Weights of a small contrastive audio-text model: encoder widths [96, 144, 208, 320].
Rows from block 2 of the text encoder of a small contrastive audio-text model, named by matrix and row number. Rows with one number belong to one neuron. Each number is 50 + 12 x the weight over its row's rms, rounded and kept within 0 to 99. All counts start at 0. After the name is the row's rms in percent of the matrix's.
After each neuron's rows are labels from the 100 texts, of 14848, where the neuron reaches its highest value: "fires on" is the input token at the peak. Only what is clearly more common there than usual is listed. The data: drum patterns on synthesised drum kits.
# fc1: MLP up (text_encoder.blocks.2.mlp.fc1.weight, 512x128), inputs 0-127
# fc2: MLP down (text_encoder.blocks.2.mlp.fc2.weight, 128x512, transposed), outputs 0-127

fc1.177 087:49 36 59 68 56 37 40 56 64 44 60 60 55 56 38 41 27 52 53 49 60 62 55 57 57 42 47 41 61 48 41 59 36 34 67 69 52 52 26 52 38 36 76 76 62 67 68 26 36 65 60 40 58 43 52 80 56 59 43 33 62 69 63 73 51 55 41 61 67 49 43 46 37 30 58 60 58 58 58 66 31 38 35 51 53 53 40 49 66 70 46 70 59 57 52 51 53 39 27 26 49 38 51 43 53 47 43 46 34 40 50 39 50 58 36 42 53 39 45 71 53 35 55 33 55 43 45 43
fc2.177 104:48 54 48 62 56 50 38 60 36 45 56 37 58 40 50 39 45 22 57 51 38 37 55 41 45 50 37 31 50 44 57 59 53 33 63 33 46 50 42 59 72 47 56 59 55 49 38 37 44 38 32 48 57 83 41 49 51 47 43 68 34 51 58 57 64 59 49 47 55 25 61 48 47 64 49 50 51 35 44 97 71 46 73 54 46 43 53 42 35 51 42 49 48 30 41 43 52 39 39 66 39 57 32 43 34 72 65 64 43 49 76 73 49 78 28 52 53 56 54 63 52 43 44 39 58 49 49 50
fires on: "y"; "l"

fc1.23 110:45 61 43 52 82 75 48 51 62 39 43 31 36 37 30 43 31 36 77 42 51 53 59 50 37 54 36 56 54 49 29 52 41 27 35 47 51 48 47 59 37 27 43 68 50 39 71 36 48 47 58 49 43 71 44 63 78 60 36 51 62 48 59 62 50 40 48 49 36 63 41 39 65 42 55 70 50 47 56 63 33 69 41 44 75 59 61 55 48 49 53 57 73 41 51 41 47 53 31 48 43 49 45 59 54 61 55 46 21 70 40 58 64 49 52 42 43 19 50 51 41 58 59 38 40 46 43 44
fc2.23 119:38 38 87 47 56 69 48 72 77 42 24 59 43 48 43 72 68 45 51 77 36 46 42 62 56 49 61 38 70 58 42 48 54 41 37 61 50 65 52 43 39 44 47 61 46 44 51 48 54 42 60 54 49 48 56 58 48 52 43 63 75 51 36 53 57 70 47 70 50 66 42 60 54 40 52 56 31 50 52 28 41 46 46 64 62 63 44 60 44 48 46 55 61 27 46 50 16 42 44 30 49 45 59 49 50 41 62 41 47 75 56 29 53 34 51 62 33 68 42 39 38 44 41 47 42 72 48 61
fires on: "0"; "1"

fc1.421 087:38 36 50 51 72 65 49 60 51 44 42 48 30 57 45 54 51 48 78 51 53 32 55 47 31 46 38 60 56 69 28 65 54 40 60 44 45 63 53 66 51 19 41 46 35 58 61 23 47 60 42 57 52 53 45 60 70 73 48 55 44 52 64 60 46 50 33 39 44 57 32 40 55 54 55 55 45 48 52 52 50 61 54 75 78 82 73 61 54 56 56 46 69 30 46 66 38 47 53 50 56 44 47 38 52 70 62 46 53 55 58 54 58 38 40 58 68 56 46 39 30 33 47 32 33 31 48 37
fc2.421 109:58 60 55 53 42 58 49 57 61 84 58 52 60 53 48 57 59 44 43 50 44 57 36 44 42 73 51 56 52 44 56 46 38 46 27 49 48 42 50 45 58 46 44 34 49 41 41 62 53 43 59 49 43 61 61 66 47 49 65 67 68 59 54 35 63 54 55 72 35 38 34 42 58 43 74 71 59 50 42 55 64 36 53 32 33 45 59 49 46 58 31 40 36 45 56 44 35 55 24 56 55 39 34 66 37 75 51 40 26 49 45 43 32 72 33 60 32 52 63 46 41 08 56 61 63 60 63 63
fires on: "0"

fc1.506 097:44 64 54 41 50 56 56 56 48 58 46 45 51 43 44 42 39 53 57 67 53 44 47 48 39 31 39 65 62 66 58 42 75 49 46 58 79 67 58 50 66 36 42 40 77 70 32 52 40 47 39 47 37 54 33 41 52 49 59 64 23 58 80 46 43 46 46 59 34 38 52 34 55 62 42 60 52 43 37 50 34 43 68 62 39 58 62 53 44 49 68 38 34 35 51 25 32 55 71 63 43 61 35 54 60 47 54 57 38 60 62 32 50 45 62 61 53 65 26 50 55 45 79 66 45 33 44 40
fc2.506 098:54 52 36 58 45 26 51 49 71 47 37 42 44 62 55 46 44 39 30 60 52 46 44 33 38 52 20 53 39 35 53 37 67 51 31 51 49 61 52 54 59 58 45 44 72 46 49 42 47 53 62 43 42 35 53 44 52 44 47 53 42 47 68 54 55 61 35 52 62 20 40 48 66 48 45 43 61 45 65 78 40 60 95 52 37 46 66 47 47 80 56 59 49 64 51 30 51 51 45 50 55 63 23 49 24 50 47 57 41 51 52 35 30 67 51 64 43 52 45 46 71 46 55 53 66 59 45 35
fires on: "n"

fc1.47 085:64 45 76 52 75 57 39 51 34 33 43 53 23 68 50 58 66 47 74 58 49 34 39 50 29 54 42 49 49 59 32 57 77 39 52 33 60 72 52 64 49 36 61 56 48 56 57 45 36 48 46 64 48 50 43 41 52 54 50 54 54 46 56 50 56 41 38 49 51 68 38 29 37 58 55 40 40 65 50 67 52 66 44 73 66 69 68 50 49 58 51 35 34 40 33 69 40 47 68 36 44 32 31 43 46 50 59 34 51 31 50 51 54 42 53 54 70 69 39 27 59 49 53 55 35 34 37 33
fc2.47 110:56 58 41 59 29 68 54 60 59 76 47 56 57 33 63 76 53 62 33 56 40 44 29 35 64 64 55 73 55 47 53 55 42 44 22 42 59 34 52 57 52 53 29 48 25 52 38 61 38 36 55 49 53 59 50 65 45 46 56 52 52 47 64 43 61 67 60 59 47 24 60 46 60 43 61 67 62 47 44 50 66 62 58 60 67 40 54 51 64 39 44 45 43 30 44 63 44 49 49 66 52 47 49 46 34 71 59 44 31 55 40 57 54 92 43 52 56 59 62 49 54 20 43 59 55 46 37 51
fires on: "0"; "2"

fc1.472 100:53 52 68 54 68 61 53 60 51 42 49 33 58 53 66 54 61 51 64 63 64 52 56 54 36 34 45 40 72 49 44 43 51 57 37 68 65 51 55 54 58 37 56 49 54 63 55 41 45 57 53 65 70 42 35 67 64 59 74 66 62 59 44 43 60 50 24 55 49 50 54 49 52 47 46 40 51 55 65 38 44 61 62 56 70 73 71 62 57 54 57 41 48 39 32 59 38 40 59 43 50 42 40 24 35 33 55 38 35 52 45 29 39 36 22 44 44 40 23 41 15 37 67 59 35 50 33 44
fc2.472 085:58 48 24 64 45 35 24 33 55 45 39 58 43 46 44 42 38 60 42 36 65 38 51 38 65 53 61 43 45 47 54 66 36 69 66 31 38 32 48 56 62 43 59 52 58 59 44 59 73 57 28 52 55 43 44 55 83 51 60 42 28 48 52 55 60 55 25 57 58 51 67 44 33 35 39 41 54 33 47 59 54 55 38 46 44 55 57 40 70 48 73 52 64 45 43 38 69 37 38 51 52 26 57 59 44 38 44 40 60 61 63 47 51 65 56 62 45 39 56 84 65 59 62 42 70 60 43 47
fires on: "b"

fc1.188 081:45 48 77 52 31 41 35 62 66 46 60 42 69 48 37 53 59 63 75 46 49 52 47 50 46 55 36 61 61 62 48 71 52 37 42 40 45 52 46 58 23 48 48 59 63 61 49 32 63 57 51 69 57 55 51 67 65 56 61 33 46 49 58 71 45 58 42 79 55 50 49 46 31 32 38 55 46 81 60 27 39 74 54 71 67 46 32 48 45 56 55 64 41 36 57 54 37 24 29 49 31 33 50 42 56 57 50 46 49 47 40 34 40 57 39 43 60 59 59 30 50 36 66 56 45 48 54 55
fc2.188 117:27 62 48 66 56 48 53 42 55 53 29 49 51 59 66 51 72 47 32 47 53 68 48 46 58 61 72 48 74 34 56 65 52 25 50 45 38 23 58 45 52 47 42 30 69 62 55 55 31 60 49 41 52 61 39 49 41 47 20 45 56 53 39 49 43 45 52 30 47 67 40 48 60 51 60 50 60 26 55 84 60 54 37 41 45 57 53 47 47 71 43 49 43 47 50 66 50 39 50 39 62 55 50 53 32 81 48 42 66 52 61 41 68 57 39 64 44 50 58 47 73 44 78 42 50 67 52 52
fires on: "e"; "l"; "<end>"

fc1.437 099:63 43 45 64 50 56 46 55 50 32 44 60 34 76 68 70 49 58 69 48 53 39 53 50 46 46 46 20 54 59 27 42 61 33 57 39 51 51 43 71 55 50 46 63 48 65 56 30 44 65 31 62 58 65 46 33 58 68 47 44 45 55 67 69 50 56 54 46 48 56 53 38 54 54 54 58 51 57 57 67 50 54 48 81 66 71 62 54 58 74 64 52 57 29 55 53 43 21 56 44 40 43 49 51 45 48 45 56 54 45 51 35 60 44 28 37 53 53 41 44 51 41 47 34 13 25 58 32
fc2.437 093:48 69 43 61 46 63 58 67 58 29 43 45 32 65 43 35 34 71 50 56 61 49 43 42 64 58 35 73 60 49 51 35 35 70 27 55 54 56 53 61 38 39 51 54 46 38 47 67 36 46 31 51 56 67 28 58 47 38 64 34 52 50 37 53 59 51 59 51 43 51 39 63 53 47 50 45 45 36 58 61 21 44 67 41 51 48 70 51 41 46 38 37 59 49 48 40 55 70 49 52 47 40 38 43 78 33 45 61 42 19 46 53 33 76 59 49 56 67 27 38 39 54 45 62 39 67 66 62
fires on: "0"

fc1.209 095:59 72 53 59 47 45 49 50 43 59 56 60 33 38 47 51 33 58 60 46 56 50 49 41 36 32 49 53 40 65 47 45 67 41 57 59 64 57 56 70 62 47 69 60 50 53 76 50 39 66 44 46 79 52 50 47 62 63 46 68 24 53 65 51 37 71 42 66 35 26 45 27 57 77 58 57 51 29 62 73 49 50 45 63 50 48 49 51 42 50 49 47 56 44 41 50 27 39 52 40 49 60 30 15 55 48 39 64 35 52 54 47 45 35 61 32 58 59 33 29 39 58 44 27 46 42 52 45
fc2.209 102:58 64 40 50 38 34 30 61 70 35 38 38 62 47 59 42 49 37 27 40 37 44 54 17 46 44 40 30 70 47 39 29 42 46 46 48 38 44 43 53 57 44 52 42 57 42 60 41 45 47 51 57 70 50 48 47 53 52 52 56 50 64 38 20 50 50 42 62 68 50 45 44 60 57 57 33 66 61 64 58 46 54 52 42 40 58 32 65 32 56 46 45 46 53 40 80 41 58 49 41 50 59 43 83 33 44 56 60 27 61 56 33 38 53 38 61 50 41 49 35 60 59 72 39 29 64 62 24
fires on: "e"; "r"; "i"; "<end>"

fc1.468 100:41 52 25 43 71 59 54 44 54 38 44 35 38 57 41 54 43 46 89 63 42 43 58 40 25 42 25 54 56 53 28 58 56 31 48 51 52 53 53 64 37 17 38 69 55 55 71 32 30 55 49 59 44 63 49 58 68 72 46 54 55 57 61 62 49 61 48 43 47 44 39 51 67 54 65 58 41 47 44 56 40 63 46 70 73 70 65 52 57 56 64 42 69 40 54 50 48 46 35 53 50 39 38 49 41 59 48 44 39 57 43 53 57 37 44 57 57 25 41 39 37 50 55 44 23 29 54 54
fc2.468 099:55 38 66 42 77 68 56 69 72 43 44 58 56 51 34 63 58 50 56 76 38 52 37 64 29 53 57 40 56 56 45 65 45 53 27 67 48 60 53 48 29 41 56 57 35 36 61 66 57 51 69 48 68 43 56 49 52 50 50 52 73 54 34 48 58 42 42 66 62 52 40 58 43 31 49 52 31 53 46 35 52 26 41 65 63 65 65 56 53 62 43 46 57 38 44 42 16 36 54 36 42 42 44 54 69 44 62 41 42 47 26 31 57 42 60 54 22 52 53 51 32 49 48 42 34 50 64 39
fires on: "0"

fc1.378 105:47 51 57 66 48 44 45 63 67 53 55 39 57 38 53 50 61 55 68 40 43 58 47 58 44 59 47 54 44 41 48 51 61 32 66 40 47 39 56 58 29 52 52 59 64 48 62 44 79 44 47 52 38 68 56 58 36 45 53 78 39 28 61 68 49 47 57 49 53 41 61 43 44 51 46 65 51 36 31 43 33 57 77 79 37 39 51 39 33 43 43 38 45 33 49 19 33 47 69 52 56 70 45 40 49 70 41 59 56 62 41 50 49 39 44 73 39 40 36 66 45 59 48 29 32 21 38 34
fc2.378 147:38 46 55 47 55 53 60 62 64 59 54 52 41 68 44 37 46 44 68 27 61 52 39 57 64 55 59 20 22 45 52 47 43 32 38 49 61 31 43 55 52 39 51 52 31 48 45 39 52 53 75 54 49 48 71 62 52 44 36 49 77 59 73 58 56 27 58 45 47 46 49 37 65 54 45 52 67 58 41 50 49 45 76 38 55 33 37 45 53 58 50 41 47 77 53 42 77 81 54 51 52 65 66 47 50 73 44 52 58 52 49 70 45 68 46 54 44 62 28 48 36 78 44 52 53 49 61 52
fires on: "n"

fc1.308 101:37 69 56 48 72 56 69 37 44 49 53 48 60 45 51 63 63 58 48 42 64 62 74 45 53 34 27 49 65 52 37 50 52 68 45 55 67 51 69 51 60 37 55 52 68 74 57 49 26 66 62 47 56 48 58 85 46 41 62 38 49 71 54 47 49 44 37 45 38 57 66 53 55 46 24 45 43 27 60 62 50 56 47 49 53 53 56 52 50 73 47 44 43 45 44 54 52 40 29 39 33 57 48 37 51 32 25 37 45 60 34 47 27 30 32 39 42 53 37 53 36 52 76 57 38 46 39 51
fc2.308 096:59 61 28 52 47 57 28 36 56 64 47 43 62 46 53 37 47 62 48 48 73 48 40 53 44 58 54 60 44 72 59 69 54 65 31 64 51 32 61 35 66 44 41 54 47 60 69 79 62 51 49 67 40 65 58 50 39 34 39 52 52 62 34 28 44 39 27 59 52 78 50 37 57 59 60 55 57 30 48 38 31 47 32 62 45 41 36 48 34 28 53 53 70 41 52 36 47 62 62 64 31 57 55 34 50 68 46 41 45 41 42 57 47 83 61 49 55 52 47 67 40 43 45 41 56 47 50 64
fires on: "b"; "8"